{"encoder_arch": "mlp_mixer", "model": "segmentation model", "dataset": "simulated telescope pictures of galaxies", "train_examples": 195000, "image_size": 48, "crop_scale_min": 1, "horizontal_flip": false, "translate": 0.12, "color_jitter": 0.2, "num_classes": 2, "encoder_norm": "rmsnorm", "encoder_norm_position": "post", "encoder_activation": "geglu", "encoder_mlp_ratio": 3, "encoder_parallel_block": false, "encoder_inner_norm": false, "encoder_patch_size": [8, 8], "encoder_conv_stem": false, "encoder_layers": 10, "encoder_width": 192, "decoder_norm": "layernorm", "decoder_activation": "silu", "decoder_widths": [48, 96, 192, 192], "decoder_blocks_per_level": 3, "decoder_block": "basic", "decoder_attention": false, "decoder_upsampling": "pixel_shuffle", "init": "torch_default", "residual_init": "zero_last", "optimizer": "muon", "muon_scale": "match_rms_adamw", "lr": 0.0038, "momentum": 0.95, "nesterov": false, "orthogonalizer": "polar_express", "adamw_lr_other_params": 0.001, "grad_clip": 1.0, "l1_shrink": 0.01, "steps": 7000, "batch_size": 48, "epochs": 1.7, "lr_schedule": "cosine", "final_lr_fraction": 0.01, "warmup_steps": 350, "weight_decay": 0.09, "adamw_weight_decay_other_params": 0.01}
Rows from block 6 of the decoder of a small segmentation model, named by matrix and row number. Rows with one number belong to one channel. Each number is 500 + 40 x the weight over its row's rms, rounded and kept within 0 to 999. All counts start at 0. Numbers have three digits each.
After each channel's rows are labels from the 100 images, of 14976, where the channel reaches its highest value: "top examples" is what is common among them. Only what is clearly more common there than usual is listed. The data: simulated telescope pictures of galaxies.
# convs0: first 3x3 conv (decoder.decb.1.1.convs.0.weight, 96x96x3x3, each kernel summed), inputs 0-95
# convs1: second 3x3 conv (decoder.decb.1.1.convs.1.weight, 96x96x3x3, transposed, each kernel summed), outputs 0-95

convs0.21:589503507482355500518495464476512471412484461525495429399527487547565504492495468471536502507471492531486503505529485572528516514456550512492430409456484482483467526511480470513493558495492531514504518496462496517580535500520475479490407477455494498515499515494495504489516647502490482537
convs1.21:453475552536682546462511537573517474484448540550483503527521507458397442478492510499445479526496484516510457505501522458527500514489532487537539591540499509455512478516528450508507466525523514481513500525482542476452447592524525486543454492596489509507465487507513529515500491538528512415
top examples: winding: anticlockwise outward; merging pair

convs0.8:528482499633495526497552459506484451457438528476468459554597572443510516474523503482521504453514522603547507529520455474521548471437548497489403458489495558488517499480519523480516556517485570479555499535542545544558494447493444467526505457437482513532523496458551488517475531498520505549
convs1.8:477514518413394579497511536508498525512528581507501525457331445503454502501466484510428502494508526447485555501505499541445502516500341480496519507502519498536496584532501505527475497547506501500493544547487534477473486524504505497489502466581464505524489527514481520498486502483459510457
top examples: winding: anticlockwise outward; barred spiral; merging pair

convs0.43:555506513449600473442526560499500548562541548477519521464552482524503549466529487513431481520513504488530483507416521450499523482514494515553669518519503574522588489518519491462503511498522485540528535536483485521503529542481542589527517459554455501500503508526502512476490497526597553519
convs1.43:501498457715393588377466497511472510604500483490474476493499479487498543522491505522557504446517501498493479544581460506508535538487454517501481495502480502449450508492530504491474490522438498510401503466530522493492515509498501533489506514515494501486525523487514497493506497491459507481
top examples: irregular; many-armed spiral

convs0.78:578522571500559490489556551528528528566560527464536457448561507489514507508466520518477496490533535487557555548486469469515515520531498469544722542520479565516521480532502520500524488498526519507497551549481507523469557494447493556492503490495426484533505536475475478478498478510520530527
convs1.78:422503501672387597493493452504477499594489494491488521499485501496501518529557504523502529484484501541469506543620490505498515487517488500421434485501499396497480473470496532509498482499466498479457504549505555507460507499491499545467503494575500590497482549500502513497507483502501527502
top examples: irregular

convs0.89:438494529481667567559549544484451515561496419500516475470540489501476497485507459457472532496499447532496468479554444510479508467522543501496610544515513524526530452504520489496508507490510513501594551574534467504479461537527482505572518509600447453453503516503535530497479490527492504503
convs1.89:533613527440401554444474424520513546531510506489469488532510518537498498460510525488482505491451495548525575510525497538542525564469444507480472585495449533424494516497457443506469521511489515487435517489462555539461528589509474491431496518397543502526547484439461453514531505540517495501
top examples: winding: anticlockwise outward; many-armed spiral

convs0.92:461485473496466508497441454484489502559629468500508488497473474533522474474533476519511491463492473426551532445463487540617495514534454511487505489616570540525498515466452493434511484484503537498491477471454540524501565443500523538456498476631510522488490502494506593490497446505454479517
convs1.92:561505522488499469507454558499510507511549493555529527508544455479546549477561466480470516450514508504475499518567527493459480439561534528498459540426509519514470524474490499519487496458519506515446522516571435537542531559544529470512506558317454547499538503506511406482501539486496449440
top examples: many-armed spiral; tilted; winding: clockwise outward; winding: anticlockwise outward

convs0.54:500513494559486492494452440685486511439512519486471485515504479589587505483491514563513503542457523528409475480506545517444461513482495524494407480488455428510461478485540493510497498536488476501428457477453517510485542458521516508414476557510510504503521490542509512469473470499474511422
convs1.54:544488516470597523502516514385520520450518539532565481501517540444464443500464499436505450493488458562590476491459509520489529498462512494387466524432527570521498556467538483481534448504498512461518520518534466412484499538513514476498543499585445489525523495487469542487470444513563439483
top examples: winding: clockwise outward; barred spiral; two-armed spiral

convs0.3:444490497525546502482500556537528454493477567511525556513417489527539496503520529469374476523475492494583524509492516565496471505472381508549568498543507521502454543503519527475472535534497450496490511591537525483443512498470557488440475595533481527522535502483466511479547470547490590546
convs1.3:509522524540496483524494428445497510495479401434531514450577477496586456444463501486545515508516505535504475512474427405520527478516526541551480507500417537519505485512479484533492494532478495504541481382485534581514511445481499524528471516472487520439506449528575540513549526408477442456
top examples: barred spiral; winding: clockwise outward

convs0.79:480528516501342507565498497484524452411481467505496508504481505477521522505523491496563486488503499531482501521503506483518478495522548502506767495493483466494472489488458483498467509478483514505487502552510506486541483507522465493504462485503529492502500512522505455487496542433503479485
convs1.79:503539487535561502507501462484489562453507465559495478509580530516471524510451512554478528511474506514530466461516511510488614508506497440465668467493440462483508515443505493491541513531470486500421514576507460539507533478502492507460523556451540436516507493500497469486509512498608461582
top examples: irregular

convs0.24:523543476567500491466513438563493531511561493496518461447472501582538489554505504459483430593504494509490511498458495562512551543490365465444514481491573587523494582483452507470506473515550502511524503544538451507443482495522555489470512529433567518522489481490511491541499449556505478566
convs1.24:564481517502510530589511462506446538418501500483485517509545492479539440514524478479557510457514471523530510499583481492447473566529608549510460452524495468555499471565516535543527524465511473554430476459513453518502557481519520521534479469533428539480540537509513489512444581415512550417
top examples: bright star with spikes; merging pair

convs0.53:473501526547591510502444499502517471472509542514545524563438532474507485516480567516428503502488471537510518480479501565521489492497413502506642472495501620547517518525499475554490469523517447529488538605518511453427552508468473483471455583528487507498525486532491559499559471486486497532
convs1.53:529528553565478465492487433480529558521461419466520466489570481539533488471518493470477467511494504524511546518554439479499572524533608458553536439504502521515502483517462515504543513489493531526520465457462610556520515385479499505565517520517516449505446522488527487532488525382547477520
top examples: barred spiral; winding: anticlockwise outward; merging pair

convs0.66:518500520426665479466554463545507561589520467527499472505494475439501541518483485463460439536482529450507518526551494484464578510494511406498475519485488498500525502548547522486535473454508489502494546513568557509498499566528457552542524484580477481483503513592498490468477471467511517563
convs1.66:497448446587444484467478463475445527463478465507526486569609515477471495451491502583548490413529475581510447504464506467535467484483519538440392460523437480425521508497529466477469542532464475483521489543521512460503538478525471467550519550435439509488498491447458521479501522558473529492
top examples: many-armed spiral; tilted; winding: anticlockwise outward; winding: clockwise outward

convs0.31:561484474497541535535530487476479613541562476533460469567553487487538508473507496491570533420522508516528486527595510439489591445495542458500475459536465536468600486454506535543469523475458474460501483498477490479570465538552522508571494476506463495430547452503563494502490475534557473490
convs1.31:506550536489278528460499506523482504507520584521494487496456427529489497494479497503393491487514510452498598486503500580485510513507450490486488465501498509486488599512534502526503492532494497490484536482486539512440496499533501490472503482457481497606508507467480430493498485491498536483
top examples: winding: clockwise outward; many-armed spiral; tilted; two-armed spiral

convs0.28:506527486469392483473476549456484461485463444525506569466490514494388516529468514532486557536500527510459503513494514555529469465498498505516525508544491501535502473532521500524512520535496466497717505511424562507512485495471460456501441502513463524513501513469519495534497509498549454580
convs1.28:501495535498548565507437347482567528512489537538493496500501486528518499506549485508488523468500530500489520464513474435515494482530506516483510527486463440447508481462542557543491527405473521524315521458510482533476503583518495515500477486463524449498501509497459527533490547490426491452
top examples: many-armed spiral; winding: clockwise outward; tilted; ring galaxy

convs0.23:449542505491480484514508469572467472477466555650498518543498493479491491530517503538430485478500503490468491545510498450474494482538499458461499510471509436501460507502489504506500456575435531530425514467649488459491479484492491505409479495480524495483496500628486543504475445517461506436
convs1.23:544490467546569501526520506525477500480488496491487458523508415545511482510472511514511431516487495527508535507476457471509587492499526442484500529579573578516505526545513510550466484516493457523498465501466470551481507482490489487503503501514480432502513522324355514474502464544421479479
top examples: winding: clockwise outward; many-armed spiral; lensed arc

convs0.52:543527508581576562568486528497411508525501496448503462533474509481504516487536468493480571494489486576499440563564481494492403545520470553473429500589494515522430496499457537468490517515478503464523459453478524460518511524477577483544501562632463521479496496497460531528486480544492498498
convs1.52:516507485459505496383467428483464462518504567536469498474533464542516541541481503507483478443464505492502555406411493512498608457498454445472526558482500519550555555486571506516515492541488477504479509572498475516447502519542480491498500520377508486517488564506479467503477458525528511592
top examples: bright star with spikes; lensed arc

convs0.27:489472487427499498490546473529518507519483524533487542511519483513472510472523568487551476470453444487568498454523499487497569488494464484546538511512470579510680485476580479462546534474505417485500504615511473542497508544493484574555534504583523479499485485469512535543512500535511501538
convs1.27:506532474624458477445500479489504525554521448336515472494545466498526518457457525500492511563499555556474511607619477498526500538502476513504485509500503476480476505507488516515489514495417521495450516437491542531485500468444533535482452507430539506504552488520495505487569510466481527475
top examples: winding: anticlockwise outward; tilted; barred spiral

convs0.34:420596512479475501506596451442501555528647467467477411454528467549494493476453548496475544523476489525561492487487477544481476463459549491504460488541472490508499495473513527535505469462452477473436445469468453466505484489569485500486589431523464500500499487477491592465502486494504487508
convs1.34:558529403520504515512549616449500355568504506473501435506489510467567527451527568440538561420495458459526517528534521481493480470556482517540459421527526528510510511484498500494497540510569537493481535470482412473532549473538476531497534530514482499474527516488519471460514527482501527526
top examples: many-armed spiral; lensed arc; winding: anticlockwise outward

convs0.83:556488503564657475466546610504540507543473532467567499466460466565464523516526519534450480504511549462467501474430486485523528493484417479526437487471485552479543522531479499514501497498499489490512537506502591525410495516513527494524540481489479436476515546494497537492494426568533536547
convs1.83:464497500506443528452452428497445595496499469533492472445587483466546485500501504498489535548497508544553452536571477527541504494485585590565465479540486412588522528499530522505506498517451502524558476545465418533535560497493504499491489486541499574528545556468497454469484518448548467482
top examples: winding: anticlockwise outward; merging pair; barred spiral

convs0.60:420571529462556513494513470463531510551482523506558492528533427544536525524463497506458399541503473509454480450454514554514433508475461516516426517509488543480502505431527505553448516500492505482429493494481595469519477511477443503481519566484581502512545494495501500496562433394499488583
convs1.60:551486418484531514523485495551457533467473470500452490489530518515511461465492506533493531500533498484522566491580468473454508546556564474592535443566482567567489502638529446485536567495541480533476467571497524525471531444553508469527500471536516507469481531539454502555498493510511552413
top examples: bright star with spikes; winding: clockwise outward; merging pair

convs0.0:570481493461414489451532554524602476467523526506491488530526430520491484480470537562541417535440492426511512526491538467546555523464449523489606563478436484458560505462527484532538560533503551518506487549519477596534518544481464511503508492476509539541516466499540484490503578467502511542
convs1.0:480428481632510507518526522516490539517486394457482573599566516471502541508481482557540567513559515527427475566570495488516470517490495479478528515493546479474436517554478472471463476487504474476491519537560554403478548470545538512501448455516494497498532504506496530523526475472429506465
top examples: irregular

convs0.91:488511484502461556513455510451514490460480542504592490487504529532550567501490553495448492500498519468474505431507574548506593555488527497530669497471471463432454497525493516495566478493441471575514494569527480534439534492517494462473457511440519464509481534474504491511508528520551430477
convs1.91:469504508515525478540509503533551521521474414480440494587555498433462494494531494527570500510559511496587506533561490438483492439469492501460518468505462544509564396487517472487534528461508454433489471504492512512581474424506477490551500451484527437495545459475523427504508592443446521532
top examples: winding: anticlockwise outward; two-armed spiral; merging pair; kind: many-armed spiral

convs0.26:536554497452322540530491481534524483441500491493476488548513535467509576512534470534576478473506516537460511491536516458518478496542476483500710529526520447510503492534516482505487487490474521489527454518476507496555520481488473507527424511526522504519519518532501513478504496471538472516
convs1.26:448540492511488494558510450417554504425536409571518522516492509495480504559501449535429521458514530540496457500503473491520534509527520404425597460473473493505442480390528496479504496499549471494429545516476472510506448492520475448493499473386516471506503478520472484521477547542526544530
top examples: irregular; small; many-armed spiral

convs0.84:489506480411526539475459463480485525555476444503483521487485516472592485494528466510547515489488509524470458459391539530479505499536519457510428533493557434516493510468447536411468499479526564469520485453501491505588464468463541511451501509454553565517449544520488510529513644459490466506
convs1.84:449467553556478579487477490510464561459505462533503487482523519468532483507541439441490498483487493474439480546648544566441442507520473507450476499529491527483487432508468553511506441469478520522456493455461475425530508634557507482522492487529518518517534491495502479550488459498442512432
top examples: bright star with spikes; winding: anticlockwise outward; barred spiral

convs0.93:498481504481443505542508484496546489488503463480503525473442481473485519432489530439517415524493523456597512499534475465542484472491485463504414505559511507614503532499598544581488457437510401511555489483477505438533443456514528490552530454458504486493492482487501499599512427480498503465
convs1.93:509495596508443462481430489539478506574530476495574526512533526511502477503513521513495527425494560522510470510489414467548417480522559600478472502464467384450468523512465512558525483507501545499459484498528476538518572518532486562512478471489529525505510510594462525555497571463477465458
top examples: winding: anticlockwise outward; many-armed spiral; tilted